Weights of a small multi-label image tagger.
Training: soap at rate 0.0034, batches of 64.
Rows from block 2 of a small multi-label image tagger, named by matrix and row number. Rows with one number belong to one channel. Each number is 128 + 32 x the weight over its row's rms, rounded and kept within 0 to 255. All counts start at 0. Numbers have three digits each. After the name is the row's rms in percent of the matrix's.
After each channel's rows are labels from the 100 images, of 14976, where the channel reaches its highest value: "responds to" is what is common among them; "colour at peak" is the nearest of a few named colours to the mean colour under the peak. Only what is clearly more common there than usual is listed. The data: simulated grey scan slices of phantoms with and without marks.
# convs0: first 3x3 conv, stride 2 (model.blocks.2.convs.0.weight, 128x64x3x3, each kernel summed), inputs 0-63
# convs1: second 3x3 conv (model.blocks.2.convs.1.weight, 128x128x3x3, transposed, each kernel summed), outputs 0-127

convs0.18 110:159158077138084150139153162120121167129110095093110164111127098072178095131144113170119114243133126136084164168139138068128178171101161096140169163116133146137110117158103105195122145147125123
convs1.18 106:098093124090163093187087078182169102137137110106168156086132115108114100169132116125113111079100083125100088122100112093136063148112109100146082186124148151120108107108127161062119111121154111138169131082082049154084111119105094145099145125095076115133109092060072099135163136087092182094065094143096147112150078122105123103135107136115097170188122100115103069158177118151149118075152
responds to: belly
colour at peak: white

convs0.25 125:130085154101151077106155127126148139142114099120167115117185123130110156100102095159112148127116160152184129122130197182111101145125116199066214134120170166107170151108137055157167138149151129
convs1.25 106:119096120143132086084124144099111088105137069128116035150074146086133171106086099093118120130071124119143128140102188120121184109089134153117145069154084105138122107159139030139135148114101190146070117134186051070124157140114131123137128080126147132113179152099093094127099134105153055126149133162113109139148168163119181113095159136091134100182096139072145109118142134116063117127105
responds to: head
colour at peak: grey

convs0.52 082:077180116098169126095141102132146141171137080100147151154135156118070123152146093119100126064126154134105140076147039070146143103073068135124104111157090103147129146118180133094102184119143159
convs1.52 073:126099098138101107088111147129121132125158169154148150122108144179074069160184130183161160217103098135111157096102132111086057111133073158132132101121146105124159105086083142100140158074106161124116123154125060127110170146164102140123096149110134081141079120183113120157157133132160152088123103069171108045145150102142138121196101116173115114067159100135120116103145108092132090053084
responds to: several spots
colour at peak: grey

convs0.125 078:106109107109098154089174152116169100144135104131158219103108153129133103094115118136080088123177146090174079041146146093116115130044083136088106154120122136095095118091091091122136134108108135
convs1.125 114:151057212079097143197122154137094123148078063134137126144171146123155100121212131086104115131104055151104118166138092155094170164119115110104079121154120095137095112054070159114151113174133133161116127088128134119140136128126104104113150107121116100151093093175138120136157128068130119094098101121103150095201123104171126112164106086217195130121121134163115071152147097116109135133130
responds to: limb
colour at peak: white

convs0.1 118:154150123086136242180117091125176130133158110109157173110131150165104140140183153111081146119104102148106113165160163117119095103150100140146207145103117198127107153087165129178124122136144119
convs1.1 129:192156092134137105138153059129242087130159148148099146104139146112175165157057164127112122132087160125128086155111066140168140116099162107145087121111131098151090148152128160148109114103103157126140166108170074223102150098130098105159108143120122083084136142052109136124137149160157128095104146209140153108125145142170116134185125085114117175128171091115075132110132167134146168116162
responds to: dark spot
colour at peak: grey

convs0.121 082:102133118099104030130169100129097132151077117203134116138103117138079122105170112098159089063108110135124075098132062111117112101085094112136153111130088125096084115140143164107112101057137112
convs1.121 100:122139119178133109064105085134127105109110116130118131129117167104166145138155159114087120087125164083167154075139126118123124089106134107070096085102117112157091134131128095221160176167128154125125144212109095054082172103156135120089152136137099132146097124111069123134119083153148154124213141215160116075125139146145107119146075172091063073108093160169127132168148114122144173136136
responds to: head; noisy
colour at peak: grey

convs0.50 099:146045136142161168087131140149127149167133172123159112098103165176067093110122128175165162109131151129133161071082089142145125039148120103168048151156120106167104143104131117161141132132140139
convs1.50 089:089130146112165150100128080182109160129157095158092133116134122157101064176057101164182083162100170089103093098118103082163114075072140076141052132145149166100082148117122146110092126083124054110129142124099087139116129166090081182134123086090117138095114132128093113132105133103135142182115122073117143063115146069145149135115088141105210109129114143105096103154127142132158065109111
responds to: belly; dark spot
colour at peak: grey; white

convs0.95 103:074050078091107189112086114117110130125092083078091157070114127157119100083067135118119132126168124106080150159111146148122080083127081122098188102104160133106088139116130102121139096092137103
convs1.95 083:181107087134134118138146098146137078070113063098121133068097126125187146206034122115133111114129127112104069130101093186196125091154148118164135166096138169099060086151133108112097096133089093157102174125126155154118089160090110157190121081121149185151166119088133123168113124158139151086100098134104188108123106081094132103097164104174148147150126136117112153113120178127136161170146
responds to: chest; several spots
colour at peak: grey

convs0.53 153:170093099145134160124199155112149122104126139113118166085106128129140123072086098180136136146104081116093106058114127084117180128099109084106104096116111125165096128164183130162106222145126084
convs1.53 146:059104160100167106158097096170116139147137088160134149094104088112118066110124098124151107105156064117128122113138101096124082125107059091129082159122163175136138080074118170113106134137197125132197139072089098080124110134097125168151134124087088101130090096156090112114166129121092174159094126086101146110136047090143121109135106163116124138186119152124088109222164129135178090092147
responds to: belly
colour at peak: white

convs0.113 064:067119160118145107154087068125124141189149092119150114137153168104117092108154186136137115085069132144143085133109107138110109138064100115144076078114162099032119144118145115141109140067152165
convs1.113 080:097067068087076125075158113159158076074130120164113130132193149139151109083157166148132096111112117118090055061106084099103156115132107117089147110146145146122137145108074124123090117225098152098101163107096124112125149176084127113112135054097123133179086136188099126138154163134109140152090101141115155046149138115122094125130172118183204137112083125129122091151154115108119107136122
responds to: several spots
colour at peak: grey; white

convs0.68 120:142094195180152144098158176137133159089150127096156110129121085142173124088143103136068137102079080145114080128115217118154177130132123157124111119165062140099152173165146095164167116149141147
convs1.68 089:115114105135156097129140102149125114115187113099176123137083113171134147124103066132122091145117126131063089066104111080147114121069087156150157146112132114107136123092168105091108107196172140164113083115132028088093131154115103130127110094110097155116123137075024138109157117136104104096063080155120109093126066150136159114103134163131100137197108181095145102170196141093121115148129
responds to: belly
colour at peak: white

convs0.84 085:150084136158137103119153147110150068114095167070158166145113170132095109135069140153126160120145129119174168105150102116124113139075163164168068149137104247150148104102110148138113148132113079
convs1.84 133:160094251089140177179166147123078169170118110136115147140178125108124084088209109082153150148119052176094118164160102152122164139113128111102110100144114089127115138062104179111125134169134118144114113083125176168159152129140094109108119137124127072119103127161130110139152137066125101106101093121116146087159089099183141113098128064197161142119149135133063091155130141106107156127140
responds to: limb
colour at peak: grey

convs0.45 108:157152103147146067139137103119165140134124113114103151096130119064128153102047143119065112087086135135139067079134087091116090159125134154034176124124078138085138110139106155125101157082130133
convs1.45 116:119156075113135090056151059123180129118120216150073129117134101119116130171144090126140132094121215085176119081145160106108146078112139121143148086109147102153111095173149117179142165150108128130107125101112063131144186146139137118129102158140116157159109134111097118093111153104093148196164116128139118102155171189161025107118153138121078111057118183109168116119117180123144133124139
responds to: noisy; head
colour at peak: grey

convs0.61 118:140120099120103090116160130080153141131062150167096053150100096072141131146159123161165131131145125109121123170120164086148118121153163102171177181148067081116108109134080091212107136126096149
convs1.61 105:065113119142164093105155164134129106147116097114109115126149071158107220125172109191140165151192119161035153176122118092111131100131065139120153185169145206159083133181124111113186107148130159110105143108147129108206122099093131152162086180166121175104137116096178132121075167101167144181109148112124129138109125123125087132136157113162101105186145135134131138125138165098148096092117
responds to: chest
colour at peak: grey

convs0.11 097:084167155114093110139132106129170128128115118178170160137093117140115064174111098101149156096147118139149132093115081104113098079168128100154078145091118084107160123075137098053031112104122112
convs1.11 099:124164132154124124086128158113117128123144175136115098139106177093127130045140147148094118099109146116114167088133128106148133119090102130137112149129097163171174163145135064167144173161114120138124126207172056150027184134176112144097078113169130113139147171134074147143118101136118095142162158157159121074125169148141195185168104143094088126147105139158131142230174080120120141139119
responds to: chest
colour at peak: black

convs0.99 082:100132069119157140101154143108129090109089152089127160074147091196107171063100131132133171054094150095127084106124134129131088100111082089136106081068068139148117140149139108075152138134109102
convs1.99 103:117082167105154222126155155147114167128093098095172123107154107140148176134171077131132100156163077192056086185118068109118165133086129119125089163137150129114126119078126167123114099188118131145117113083139192182172151145104119119114119138141112108130087089174096140105125139089129133126162139093101167086170091064165111091094123060162150132142105166099095119173140185133112092169119
responds to: several spots; crack in bone
colour at peak: white

convs0.97 128:110190079089066134122111122140110137119095089134153239097125144108076120180141128091104154133136120145120135082121051091145119138065105078135135100147093122110091125109126183130090106137135122
convs1.97 111:109114150145157104103100161095144147106148162142147137139095181086150135077169139118128113087081061132174165125093166155133149084092129079101084131095139114159110132092104127175154230163124144146113127210132132107060162090167122097066096164110106115141145153130114180156119094135162108103157164183181095061133137162117102126152106157156052147069153140120160115136139083108114165117126
responds to: noisy
colour at peak: grey

convs0.19 070:079131112097034117177125108122132154117096110116143141158128131136143086097129062109189103121167124119094175101134087115117094099089089171078160082121106110156115128113121118134109156090140033
convs1.19 080:103101084154128148091131082134116114103127104075094130146164145126155137128108106143120155094162101093093168121134086134073147169107143087071109184150134153168082136180124126182199141156101082143136156185092151099109180144085157169118139163124131097137127123059100173196142116154159163132149150141145179013108148088119172121100091151160110082106101086158114168102129134115184134137117
responds to: chest
colour at peak: grey

convs0.75 085:164080094152068106107124132107119079116125157114174107064175111131119101101110097185112138148201205080179183103094111114132153148090162142137119130127143187115099110142120115177130097162114132
convs1.75 097:132091188082120139178123107145114130139119093123125128105141160100126048114152123080138101089091084142073106102145120119109138156099123067130084125164130136125111120070123175145125122143178100147165145095111082076080138107117066112083159107088118084137111102126088051135185155067113116134097088098111151113196097144143121089122091173195167135132109154135060095163153093161128080069128
responds to: limb; ring
colour at peak: white

convs0.105 091:106166120124085057099140138149097117118098061123105084185172094087150168069145081109208091089156122125084133176151146161115121143133117112137102141146119132065137159158126135117143124060126121
convs1.105 080:128091087137103132104184104151124139126122075095101132153131092132166103138091124155158100132172158080106135091103044112138175156111168116087100189151162206101076149196099111128151139167111090144158175184113180112193179143092151121138167108126111110102161132114127144175085148097141175133113114130136172120101137083122152103097055169095134099123106112146099167132139142182204099115158
responds to: chest
colour at peak: grey

convs0.49 112:123074152129104085116131127157123118139099163188103121088130082093155151137110103105070094126106118136119039133126135119160106139104098180068084055101101110077193139156104168112114132167154126
convs1.49 100:127148085109142133150142145122151112122143125107159088148137083144147178107087106089184076161128160076110124118121149088210123101102100169154187103117101072143174121150127085083154092135081165095149085081141037180177051119116150133109127088157106168129109124090065138088131156118094092118062099099089119162108122123119159086110182108107104116184080108106148112109169115108107119121119
responds to: head
colour at peak: grey

convs0.73 085:116122197144097155131106120152170135164141144174087093155131138187084103105116180089152223112130183136144125113135159129173097113158146099143094145122127148133083112119166169142140042091149115
convs1.73 100:124136102120179159047158173135121105122097126140128166123111094152127090134205119137118121159177143173067110069159129117173127119186130132142104112153137181130165115114091171135206114084091118142076155105133117094131176184128114189100154109109114093125156100175077138158108119109160150140113164092119147087179117116151109142095121055138156129162145199212095099106085148159131131139088
responds to: bright spot
colour at peak: grey

convs0.30 125:105150078139105149108116128136119124073192117071121119109146121090133161135142145101049128138071187148102158122170131119112129125090136100094153123152064068102071129119123049157143121073161129
convs1.30 113:130165120122159111073114132124152101108153150145112099143126137095128165128149120138137143092057138078145148073117162104124128121096130126131131119112127089221133162137145109122105110155109136089150076147187005117068144098147157162075128108210099142180121182131099098154065123092115103176137126132120123095116171179125135133147132126160077132141130138119191151219178112132137168141159
responds to: head
colour at peak: grey

convs0.41 130:109163097118114183114140153163147134092180138075162109060168102134126150165165138107080147109102144162090137134142206118123118132118129105137171145164056162113059158113138143181177162105157116
convs1.41 124:181175137101126130106098101113198127077163136135141067155090095106150169119119081136090133133104133085156086159100126117178147137097125127173142127114127075221111088140142070107138102138134131159119104135165039160084118111131110143092088151182104132107127158113079153172054106108093084142083081152122098102144134173102156155118121109177057140154126123099165121167152108105106182142172
responds to: dark spot
colour at peak: grey; white

convs0.48 087:183109109179127143135177155096149108142102142121146117134134116146184115069139113189195114160144136108139128149123115121171173178150134126150111125148052026139122111174121137159135162193110131
convs1.48 097:053071140104155126152116081176111151148130087126144119094118115120127091131166134104150072132129106124089078077128094076131075140085092093136078169139152185129118128069128168116112125134166101116163121077100090069096123123096092153109172098099092119107126087141078109146149137085086177138081100085080145110152070105118145094124099168111148106209101177125083094167158098130150087077121
responds to: belly
colour at peak: white

convs0.88 074:137087108085170126153151151094113156077099155147124145179123133151062093145071136093110189138141163121115165154083147067137074103106087067064090140142129125112158109097117137081088120132116089
convs1.88 111:187090197112118197199159126160144187114134145074133115150172085154125178193166172119090167171114118145063128165116081131117157202089150104155152157191132154120152144088117149113151074108103080104130130115149139176134116096111093147131110097176144098129123116131128130139111200110162146119136063128103161080130146118154138107103144110175171138118110097129089102142183192120151123090120
responds to: ring
colour at peak: grey

convs0.38 151:119200119119128178125111096173135111136190128097200144155155119166117121116210154107168161132130094173114195155193208106117124102131110116169166175144113132104132135093145128136141149132134125
convs1.38 165:202114118108125155137123096154197120092170132136115103135139128069161151116084168095101131111123138082145083178128077145159129117130157165114107176102104048151106155133121143065125061122076138137118113160120068158107126092135133101126106140136113085121109155082082111182115159096157111066049114176160112070093162106091139165156113096096095136123178075119145135121137104149137167104204
responds to: dark spot
colour at peak: grey

convs0.78 097:181121102168045117129146148110102102148063162136131110159152087095177135122091159180184123205143149111121107139139124133128130152107145140151148121098089093143195077157101111200146149154113132
convs1.78 099:076102144105164095198115078198140114183132083142149128095132092143120104114111115125134093105115141151055094081111090103081077140116091089132112187119158141114119072106135150090137126139170097131188100095082061089116132140059101112139143135091124134105104119091073108146168171107077168131077082144112159139111087128135140118113126193089115146168101139102095106184163140155157074100163
responds to: head
colour at peak: grey

convs0.112 155:150140096126106097100150114091161118133083106121090094171129112088126178100102170121160095172134136130104108186117143145118094165135118125082246182086145097098080110113097078136100136100102142
convs1.112 119:119103100168150110162116080139171097133113049081123080123118075143111166189066136147110154136125179070119112228093108092098141097113137123123174129176147128137069110191155076132161060103116130106104141110133145138210119142069109143159099123135164118124125126116150109096120192139145114171125142139108144147121156190140118111118168100080131128143101090109089110125178198113129129088160
responds to: dark spot; side: left half; limb
colour at peak: grey

convs0.103 114:161073118163151143118151152134157163109144146140111180079137103110179090066081100176102140138098120130108087107117149057131192126103117124126110100111046110163134140173126092137103208139117122
convs1.103 115:057095145088172127143097085169126128145120075152150145089125096143129091142120095101170083094150092123092110081122105090109084116103070086153094167083162171124133092081142175109101115168178118119177116091085083084089096146088104147128137110096106117131068097140051120123152110116082171126083101113101143110172057126126117112140107155138117147190083142134100118199145117125158069110165
responds to: low contrast; chest
colour at peak: white

convs0.14 079:125120166077045115148123107141123169113159084165130129132084132077114119145160136101123190089124108174115082114145123098170137129111167196133152109116076215129077134089132183156106140141122145
convs1.14 110:175081163096134137108172144117144112155064124142103167143170083142130112124235104128122156135184050180023136153145065131119137130151125124140101132164149174158077120097079158157202133186159143127116139150145163162166141125134132120107153148112125101110111090181089155119113144119178155105097121164127134088158099104164090118141117059172121102122126170171087112132112140127119132154088
responds to: crack in bone; several spots
colour at peak: grey

convs0.119 125:121191111129085105164109121168085114145172091168157123186163122138125113113152161113189096110185176152104172131163112144128172117159128150132095123138091077111213117132122184167174107113134158
convs1.119 114:157095076141091099119128096143129126087173127136085199127163128119124087144073095100166112113132127075120084131121114141093088144151157139126131157107130071078079097164113146112137074116048089157107131134068082185147153141102116105142148107082125148103131127088108149088160159135124124068089121148145126075041130129101179129134113113070090080118121081122149090099136133151200087075180
responds to: dark spot
colour at peak: grey

convs0.16 122:098097123068129123091175110124154138106083154086186172105123182127087132149089081100103169098109113112094198096100102092125136099090053133152086115117103149156101124098141170092119187138121116
convs1.16 113:111110167088164135095129156153107196122127149128137158091088104155109090121165015145137164157144039152129120195141144126084114108141095111138134140097171111124104101063118163122186151114090129165092136102114132167205143174130081150158081142150156113157156104161133182133163135148143108125142137076139127090086107149166039111128115103164122136098150154151130118087127191110143146076123
responds to: ring
colour at peak: grey

convs0.46 109:160202138182115097160100120137103163137130164161114121139135121067207133139151178192094153160137129136115099153150147113157192186124152093128114142127062064156169118168117105133110116118099140
convs1.46 122:114082134105158127174070092179152110149147131133176144107146125132129080167111126129144103054094132142077079075104125073119071140077108085153086211112174148121134121105157170097123135152143099117150087097070076137073114140083094134111142116098082129093091119087078135138145163117060173130106102123112144081134092119115143097125127195131101172174096127109089116177167103146139092087164
responds to: low contrast
colour at peak: white

convs0.67 108:106133066096054133109142117112122094101059107136144159082120125105091105178106114073100128125157145119145115094105061055145106122089130076182152136121061116098110124089137168115088116113110107
convs1.67 100:110131136153171098092123171083129152118130157154165139114132158098118154078167129149123137075103065192161195110125176120163149073093149138114107153065132171180131117088118122169143199153149147127103123191150128091090173116186109122118086171164113138133156124159137197134123086151119088131164185194151093065116150155123146126160102168142071141118159114147154106145195082123098144111122
responds to: head
colour at peak: grey

convs0.76 067:088164156148147130136158168152094113162133133142107099129158045108141135069122151156158124130099157134110203192159124077126150105077139082114111113213115099123136109119103138050115141090117149
convs1.76 096:131097182148106188204143102157123150119170087141125119117169120119161095160128136086109089152089139047115090106085051134064122086106153076090125114151101106109071138072152131080092061153133104161175100078110123166143122095089149094130120136100135086106085131109078079127178153133140140068098145099132139080091171108118158111128135121141157145141130069100130105152120152154140149082183
responds to: limb; ring
colour at peak: grey

convs0.40 119:116105103133164062111099130101145173105119146197111080137109046082094103098086140110125104144046097106088067111135090084073115125125121138099153131157160077147128129131098140123096144093110111
convs1.40 092:075185155147159150122098081157159131105097154144092151095107138112116168103132182153107190111115135084111132136200158102074123124111144117196154097104148118105107165078133151103230093152133126127127146099106127110082111110113169110109101194174135084194123145061081159100163123192119179103149085125135136129139115155101089126139121118088036172136130112130187088141143156143133125126129
responds to: head
colour at peak: grey

convs0.80 096:172114127192128138098161185136102159111143203108130097088133060094218137145115124165108138173104168124169116132137167101157163181103168109148122120137101167134170119189159133123123144162140129
convs1.80 106:119116153094155142168111092212149103151165089150119114106140121123122091136134116143143090082111124125099093044109123086104048130094107125120109170105144138104144147086156158086116130184193108124179108087094083055053146134101099131127121122094106137103100109081073099141167137111096170131130082142113161100125072129115135101149165180139065164163106168100082115189180126144137092126157
responds to: belly
colour at peak: white

convs0.55 088:115157081129117110155173138136140198107153080089129114064095106080128124109143141116129164081098061123115102106136099139102150109117112075162183179127127040136136095094108178133108177161108133
convs1.55 095:158097165116085064169155109127132142114114197159135162107147145144123135113188174128111127154145110161095079203113093102151119099127082119145142144158135095171100099093080169159188146153116161127109108107126105077176162134124132098141118133134110092148110056187100174128128151103116178093142089126193138065188106095204118116159177136163126128099138145170107118070140139121115128078062
responds to: limb
colour at peak: grey

convs0.21 099:116152120138124096131142129159085100140172160075135126157137118127161096153215130168171152157165090186112215191193167122141151104128145115178137164175110137133130133143120118188133101134157116
convs1.21 093:135118086108172148137090094193181117119135126127120115097157117077120073137091139119119112066101171116118081077112053097138091120106123154143111169098099129120132141117132160081095074089111102145121121139075058140073169101120079136134120122097093096083090113069075150172148163086128125111108124122134165023059145118115142132137149160091058154174155117107120119143152099170160122112152
responds to: dark spot; side: left half; limb
colour at peak: grey

convs0.26 113:172115070142119143126206170107160136133140113090158118130112090079176124105082127182174131173108158116095104160110150060154141126132160076161126142116092097165090115189142126123113201147114113
convs1.26 119:068092149106157103151117087164128100159147077151157129093121104119124076141130100136145081094138128110092106063101092082114078103101096087112076154104175167129141087086141155089111113150178103127186089091086082058117134133090104156140127132066100138103091100109074079132152116130079182143089095100093132112143084114140121102137104193134110140182103139130109100201173096137164085119167
responds to: low contrast; chest
colour at peak: white

convs0.34 101:130134130139142086111148144163143161088160107066156125107133099122097145101120100082066131064078152152153136119146151129160136187100134145105157073147100157028147142156182162184142107118157152
convs1.34 103:139185070119145157032146101130177126107156211131077098170116119111125107126134073158162087113124139071132132042176117112126160104118117148110138095094150069157117111148160111152110157181078158142106100115151064152110186151160152147122118127129136156161102169148074120133100120111103122191112124127116083035166142148149104103122141110135068134102106174096193125130105112124129154136133
responds to: chest
colour at peak: grey

convs0.47 095:233107079096103116095158133136116100042080120094125135078149123080118145094093141096071144120151119105078151100098089120157142163112103140102143078081096125123156114106147127118106135176100128
convs1.47 100:126118183076119108193163157160130119180118143179136171111134080120110077164157094109158160111123051156113157180130144105081128108162068108148105124106156097158118049074087168091167140122179149120149138090131112086198109129130110124155130117129126111158092063133119146066132141088114117130091097076122121178123118144172082113141150130193111153106124133121077100089155182132173130084170
responds to: limb; ring
colour at peak: grey

convs0.85 132:119149143088082125119102131073148134116072093093119097108130127070101107114073094117083127148110119092098140131110150117115105104079102080149117161133029075111099100129097032138130133122093130
convs1.85 117:055137157120146066084129181125116166117174145143120119098112155092111180149180157139160172117128152169120133176121132136128128117139111104162162155118144195183114135098104112109171141143107127083119140146142078164105136092134151147120088161205123154176141141121180130162059143145101132194178106106142113100150153184083093109155155166196111168172157144160189113142183135145142122048114
responds to: limb
colour at peak: grey

convs0.98 133:141096190102172100134141128078137146086098126160117082160142084132114147071127110134111130119082102099140087114082196167088115157101113156148158179100143108103203088132166116172154138146063119
convs1.98 105:117172156116152094126154073092098125108107138134128074169079111148156175104048101144129137165128134137088139152129176108144167116095117152148179122154104112149165081173142089124159092100138163145077106119165075095169126147134154138149081106176166153160171123107092111087113133140107092174134071126103099152179119172133218113135185167122089122201098145082120114117150173126074183150091
responds to: head; dark spot
colour at peak: grey